python train.py --dataset="single toy objects rendered from many sides on busy backdrops" --vocab_size=27 --loss="sigmoid" --encoder_head_dim=48 --encoder_bias="all" --encoder_num_experts=32 --muon_scale="original" --warmup_steps=810
Rows from block 3 of the text encoder of a small contrastive image-text model, named by matrix and row number. Rows with one number belong to one neuron. Each number is 128 + 32 x the weight over its row's rms, rounded and kept within 0 to 255. All counts start at 0. Numbers have three digits each.
After each neuron's rows are labels from the 100 texts, of 14976, where the neuron reaches its largest size: "fires on" is the input token at the peak. Only what is clearly more common there than usual is listed. The data: single toy objects rendered from many sides on busy backdrops.
# gate: MLP gate (text_encoder.blocks.3.mlp.gate.weight, 576x192), inputs 0-95
# fc1: MLP up (text_encoder.blocks.3.mlp.fc1.weight, 576x192), inputs 0-95
# fc2: MLP down (text_encoder.blocks.3.mlp.fc2.weight, 192x576, transposed), outputs 0-95

gate.422:156103124152159155199097159112165148078088126105153148142118102133137165101136122175074114135134042158072075182144096102168054152092167100138123144115123142173177151140106169106123141124120114074174111112157126106097077110134112118124132158124176111149071169113090153083139127137221194137
fc1.422:162108138148107156201110138036158180061097108130145192111140088190124151184139094120094105150151113160124108163114103105161084127125161128124125124114123185180112124152153160151191109145104124062200106059138139131128128129120126119069123134131125090160096170100104112074168136122133143139
fc2.422:097099111197129126124116167088112129138116157202193121105144165127079058131112132167171129111131144091159188122142147140140156108142083146122123135107117061122132128099152121096129134125121087191142086128192096142120146182096146131166087061093115179150152119116100087083156085095193108152
fires on: "e"

gate.227:173173158125132129173077126177139118111123163081200145111173152102170148164066125119073110098140113141133154104054130154127149123158130167130096135105114113071114093086161147139116149121136122115114132139125152112116109117135131127178145115095134150111097096088067161145196145189146113136
fc1.227:104082152100103152043143121088135128127147100146114114180083099138143111107153117113124126135171156170147104128142097110142083130118172136126153112141086146198165178100180161070121066149190117119169191148093092132116125053129127141097090128147141157118129150164141111134119122054114163156
fc2.227:153140126120124097186114106193129116107209162163168149166102151150096113144119136185138126132138108108133104129160147129117122158108172105121113132128098138076111094134116066185120146124106120143102051130114095114145149136129122197096137092179107050110104156144127093128101159089137097104
fires on: " "

gate.263:111104149160188137129119127151127127181153086080145140122084103104131155137147127142120147128135110137215152179100128141114088148134169161129245097086107168089128090119116089155152136124119142177178116096166123123158183135100097080110116108142090112123084179184155185185136121085071139110
fc1.263:135139078137081103098179145104087164098104117141135128110105104163145121167119174144117127094180104087113088109148152180152176124169103099128078122149164125198097100111154147094137067077088122103167111151108090134129114159145212182140124123068121094165108102159121154100111153150161151141
fc2.263:099124117117138082156125131133138118102101171153138098109164095068126212168158100114154072217149120078156137169133110153106149166137089164124138097156118125136164111191117086137135173177105056174128132191137140129090127091093136106088123155115162105126109145193157100168142134139149101131
fires on: "n"; "<end>"; "o"; "v"

gate.322:158153088135108120126118107169111136127077123114084137108164155090134165157132163097182127062086167114151173104143103063084110157161146118158129150080158156112097167123167149065124097111116139149143105108084120094108145155142079137063097177111113145144112121096098098142038094173179143147
fc1.322:210176134158113068139133098148098150101115126148132081161145146091094174153145132137146114101109178110129116089074177136144083142109154104144169171070099159112063110154150170088079105140099111111118047118109111104155123146167111137094099171087089170182129136075143027154112116147149092150
fc2.322:070084145141171185166151172091136137089133163138119108122092163104182089103094135072085087106150145175136117131176116165185146158105092102168125080210111094153136073143106129113116154087148145208110167120151152173114166179079092084157111128133124157136179108150153199103160086104104141127
fires on: " "; "r"; "o"; "m"

gate.564:087125135093150115134078138169142134081105155127106145102123068094136116184082181136125152044145145144142186115099191082183118129163130122131166074097201167153124141057173105098156081069149141119180098120123067120108147143116201153108126130103130143151183123197136189177084104132167153092
fc1.564:172141114232112114071091156128113135162136087166085129121187084107122141113135165123124147141145108155130160123137159126167081120160186155100173128141132184148156136145140097064127082112141185164200157105063111113102133163135102121151124090113099124142148119134116150134071149106119122128
fc2.564:120142192121094113134166132121097130083132147137169142163111146064122074111115174131150123122152108129116153106104136137122169174132142170083136155150164127155038097136140073085141120116105130104088122128125098174102153081088075106126139134168109123113123127071131183059152119122123168140
fires on: " "; "n"

gate.436:085104151065117129075071081161150112112081114064140146098156120179121107086175124154144178060083111133090146168126074143113162143138121125150120071138169108102128157123128181130137102127115125105108185149128086141102130086119116129158102093142099147137119127067119115117117179140125115151
fc1.436:089142114095157127143136074148205142079134139121090191124151190212103115147139097148154118154093133122074172131104139165087155142124080100217110132120127146082111149114136137152090101101148115114091128113126136095171140117119102174150129145140156117179135080130153068178083179138103114153
fc2.436:166107096118059091187104110153162039124140158113105132104172155158124089192101175116099102175169123142136109124167139136135196096081109170071087142087132117115078154127129131122134132165115095157127174164056147139138161181119154115134178134111108172104138101049109181127150067094193111108
fires on: "n"; "s"; "f"

gate.84:091096154072148099163145143126133117117147106089141120113181111132162126144135146191190092137088158085140135116121138091121121093218137095157147150140166090080119174108077128101176070110131097180005116123103118118134125152123132094177095140123126125174136152060124124117146117110102171099
fc1.84:100069190145032089121173146136079147115108159086107138119175139073075102177129171168134089119144172103134132072212136133118144139161174133160104173150140129087130107168139132088151133107082194113116103164105104106154150151070143119110102092163107193154180144102078152106092097067128147112
fc2.84:161119095099144110196099123127126154085129139122109125076150108147186094186154125093161110103111085166088141141123117124156085227176089141100157089135129174145121081154167095103141144107118145128158157146130036098064113136196168168180131175118135105113134077138175118185145179107152147127
fires on: "n"; "l"; "a"; "f"

gate.138:138068131116113104127152129100112087113152150104101063134114090145085137151147146148125156175089150168124105168164126132135062107135160167136114086133106117130084133096111120121159173163142150087105106145089109069124168157099120157122212165138144140112143187137123133143133081124050079062
fc1.138:093194102097137171140167112213116188132131099145133169111106177146116067079115134128201129126100136136123147120088151178090190114131114143164131197079176122082132139067152104150114066105128141119124142101148141111090182113157174126067082077138092125158118111127096138152106106132151198146
fc2.138:131107090142090121151182088144120159138140191123140115130134144110065148150143119150105112061114136116106119109151078133100130153139112188098144104208162152139111114137090069079121114169105145064140148157127141146093158156124065176139138147137115094102088136119146060127156186093152129125
fires on: " "; "l"; "v"; "m"

gate.15:123119125140082118172133127142165063166134130109097046172130130139163186157120119148105109086102086145187142140103125095091124108122145128159136170152210154201048144125079128098120131094136100122062126173067150102149146134166128172111104180146077096104070137114160127138130130168097090136
fc1.15:146162124106108100114118175139143133118150111108127075092120126183129150152063113121133089099096104113128215174077157161163101114110147124185117179144131092235059145097056116126120070141139112176114089067102145136159168144142082152113113136121109083126160140056135112113109160093106164096
fc2.15:110097125115164194131141142120090162134122130126112161106113122079154106094135081121100093094174151101099143101188092103148162076123118106111149142108101121100147099155184127107174103089157112152133098135145161133174123168088086118144114046091143165098122144163104167073115070105136132133
fires on: "e"; "b"; "m"

gate.573:103107130106154081072108093154165129157145167100122118125127098094119127094096136126207195120105154166170105202126193130107116167102116115119170091077084110105143120123120177119092171119138131132115138181128116130081152165134050151156115148102141165086161124077160112137118166182107119161
fc1.573:126091093097171088069103109086136154170126155135152169133099099166140143131058141128177167149110166178161134207131144142118123155108155090139175080093112092091129131136110167112099105128086121107160069202129142126150128134138080094176107107107146121111138153093119119135144116183114124135
fc2.573:102144104142136143081136188177132127109161105123137097114144106155200152113125180105165096120135120093147143150120138131166200043092115110141174106110103103142174116145156118152148135099109078190150152136126110157149157121151141134092143135134130145130113107112084167065163070114163116133
fires on: "n"; "f"

gate.518:098140100136063139135155131119143077186182169138159071108100132121136166183186139107140163104137162147138112123153124127122152136165123151158172092144098146116142136173157099142162132115201134091169136133118132131154128157088065034100192145157136143173092115109135079183052118128104189110
fc1.518:148140120112045087143149105107150098180151141128131061081124163140122150144145128132100173138146191102109099120136118134129163129183121177142126135185157134097167116177140080142130144112210115109189117103082114133151143111086065056105161095191125092170104126136142067154095123171119177151
fc2.518:065127133151125132124125105147155134079109100146107123125144147176119105127125183126136077122128113178216149098079138078121092125123069126157144174100154143153167171079063165064122118116057114133090163128156151133073111066159144168178087152092059178140126112090176154103131070146131087097
fires on: "n"; "l"; "o"; "v"

gate.83:128102141169179147064133178110136108095130120124139095111139091091085039139189101135126123094113117102134140142096062086128124185105137122152179138093117114117131117154082145091104148185136145112188089130147128118187158104137068128142072087156165124142136089115126165072118136169096138103
fc1.83:166178130110132105093174140120134118164157133182138063062137168216098165070154113102116083135087159192096107177145116145121101112134134109147079144104059122132124121086142119189111162194120107079167133160140143176181052171129108076209078149103109136098165136119193122172105109114105165094
fc2.83:109064170106104127083133165087130167082099139121154176087125143115086103159130083046111170125150130127119144178110107161170142170127092084096140125216150131107089166114163108133108134094083092154139158122153145138085157074136145156149118112163154172175174130087124166073121132056176135108
fires on: "e"; "n"; "<end>"

gate.95:164134050116093113070092171137183162169139091165112104204105119194121092119192075102163096126116160118106100098131169166124092116174122193126163194146119117045068082155109119140152137113230138133098088128083170103118145104128135140108156107154115117088076116115163112133169164120128153073
fc1.95:092144166091117163210149149132158127082095153093139177119168139117098169165150088108035119155164143113116124119091073096065109115121093080114128165154074087154139110206148147146145104172168130092134086108146124124120112089145155125120089132059113136060167173119121199153144125102121161200
fc2.95:137096110177124083133174127135104119123101174120102084156151121099183140103127164126071148152106127197072074060140128086100153184095165100131138105147139114157069132081123126123141148134142196115103164108100059155120152158122109190062101201157076048169107162102101137105096163181110138143
fires on: "n"; "s"; "<end>"

gate.397:126121082097161172102171150131130114126134130114151105117203124176085119064095099134132128150133127061117123181083138133156110176152054126132112091172181164126176170128150138085133135044123098158133121149178133099143167143126076118118184153140147082138165092105110142101155166116136124094
fc1.397:144143163119173106188089170114083121152091115161148086153134082051079185140169146121085115105117113161110113110170158151125142055162119122110173150193109134082133124117158136114098138125125140096134129123127078160130137095197091161137137133117125050157101104158177160133170066114116121105
fc2.397:088174075164091130124136135158126152108122118147126128128127106145088078187091183066142143131194129132117127148115105104113168162152094110159127117122093173081173110154163125124109165161077112137134151119107141085150079147168066089139125086168132142165166108163128127126109166083115129117
fires on: "n"

gate.57:122143142184133202119146126181184152125064104175123154134118154159138103165077070152142174192128119124171186096135095146148111076096083113136136118155125084131152138099091136148158122109113094137098141108133084123106136082076079137127145091152141075152184152142140194159074165068150092144
fc1.57:162113087078137086142037108128072126103213151090085148139099116121087156135158103148143128152115122149042153166119122146143165118117141080100108169110143167143175118168208112077142105162112202170141151106077093129156155158183151144135133170119111133118061133084157103122159090144106133137
fc2.57:124122131132188116155123087094100146111071133081132147112178135141132170120137144139101086070075121099122135183115124137166110039140183200105147126140151125126136143115151116181089091152105067107147114133160129134137115084152148155217153167115142101108130129138129161117138160176147119095
fires on: "i"; "s"

gate.197:084089118133158094113075086145177095090123056088171114108188213183129136144111084100192151136130115125171122120140114136115134112137196129144097120099137195161120119092137138136099105114074156173079118038118104140132099188213162123123115132123106112144139156144120131138134156122130164139
fc1.197:120126105135097097103097107152147139153150115123113159100108144138117152085150129119132115207150160127127133143088137086116172143123135110151132090056135127117075148131122108129113148176172128058119120119121040128154210104157150159124058068115117066097126109130134154124070099160105117116
fc2.197:103106128120184191085116182084114152091119107172104143143137121113112099141116102081155090130139100097115193136138085150190152088091084130152094122057112069185184076151180143163113110095135080193142119137092100150144147135127141132184102067088153160144123090124084188094151052136132107122
fires on: "e"; "w"; "o"; "v"

gate.186:114091151124144138132107076126147173145118161173190074188100115150223126153149136148152069037130099183100112143158132105090182128133145155122097100136159161140126151121088156175151094123060095075165130123134120136132107151107106155115137144153123173071116136164058095163141163109107190120
fc1.186:096088084156083156176168102099165105158156083188126159118132097174104118128165098119122144120142109064121133190083100106134066175148098156096154116063127156086156154177069141127069125165103123137237098170115101136129173167107120166136162148117105159133115167117104145143078109169196127152
fc2.186:124114180158132132127125093134143208191129158112128089109127099094044133083100151117103139119136093150169133124134148143155095063118205163127087101159160062153149126124084104108148149121113102084119150101119124149171085113149092126142131095156096159131101119136082153094115129144129179114
fires on: " "; "y"; "n"; "l"

gate.416:099058085166150063134110142129104104156201118155135098094167105141182156127110090130060040141141096183147148143138116107127152093123138102136146054080123106102128131110169114162141099122117128123151183107152068157112170213160177123114129161198136137095125120134138069156175093095110107093
fc1.416:150067133162154152136083108089113133118134111097060108186144114125141089146051166122183144062123168126118104154119146071074189135139105146147159122165101197115090103141124170092097112123122210184140136112129175096151160106101168185110176122104145132126150123142178112043174136099124145029
fc2.416:145159183120091142138162130077086149174157145099209112084068078133117145131131148149081108159088113108122168116137168127110126133136141139200217095134200181132035102107113101109071139186137113162155105131144142105149110109109173116151055163114117163115171162108091139090156091118156142153
fires on: "e"; "<end>"; "f"

gate.102:098086075149139156135169156146126157085090037191125144194100119068139110123118181088143176145097156098194140078135084131103119114114078142145092063088187139140110103116186147101153199099174194152122101110080175146107141100152153082181114140104157106137101095126143147177121169160145146149
fc1.102:141122163167149094106128091104169150148142163118173112116197124164102103091140110201079120109161147198104117211146130131170168087099169223143104116149104145142101180155108103107113103111108077131154133144152120071151151160120104118100129122101121144121203144070117168105135114086113115076
fc2.102:137140107082144133111100157132115176117133075115121127133058126118111141109147162084143154100072112102096124126166107169149131104176044058111116113120129122141146143113129139129201120153147150176154136119172059168056123097179167114217131134164146137134095144169141089141141103161156132115
fires on: "e"; "<end>"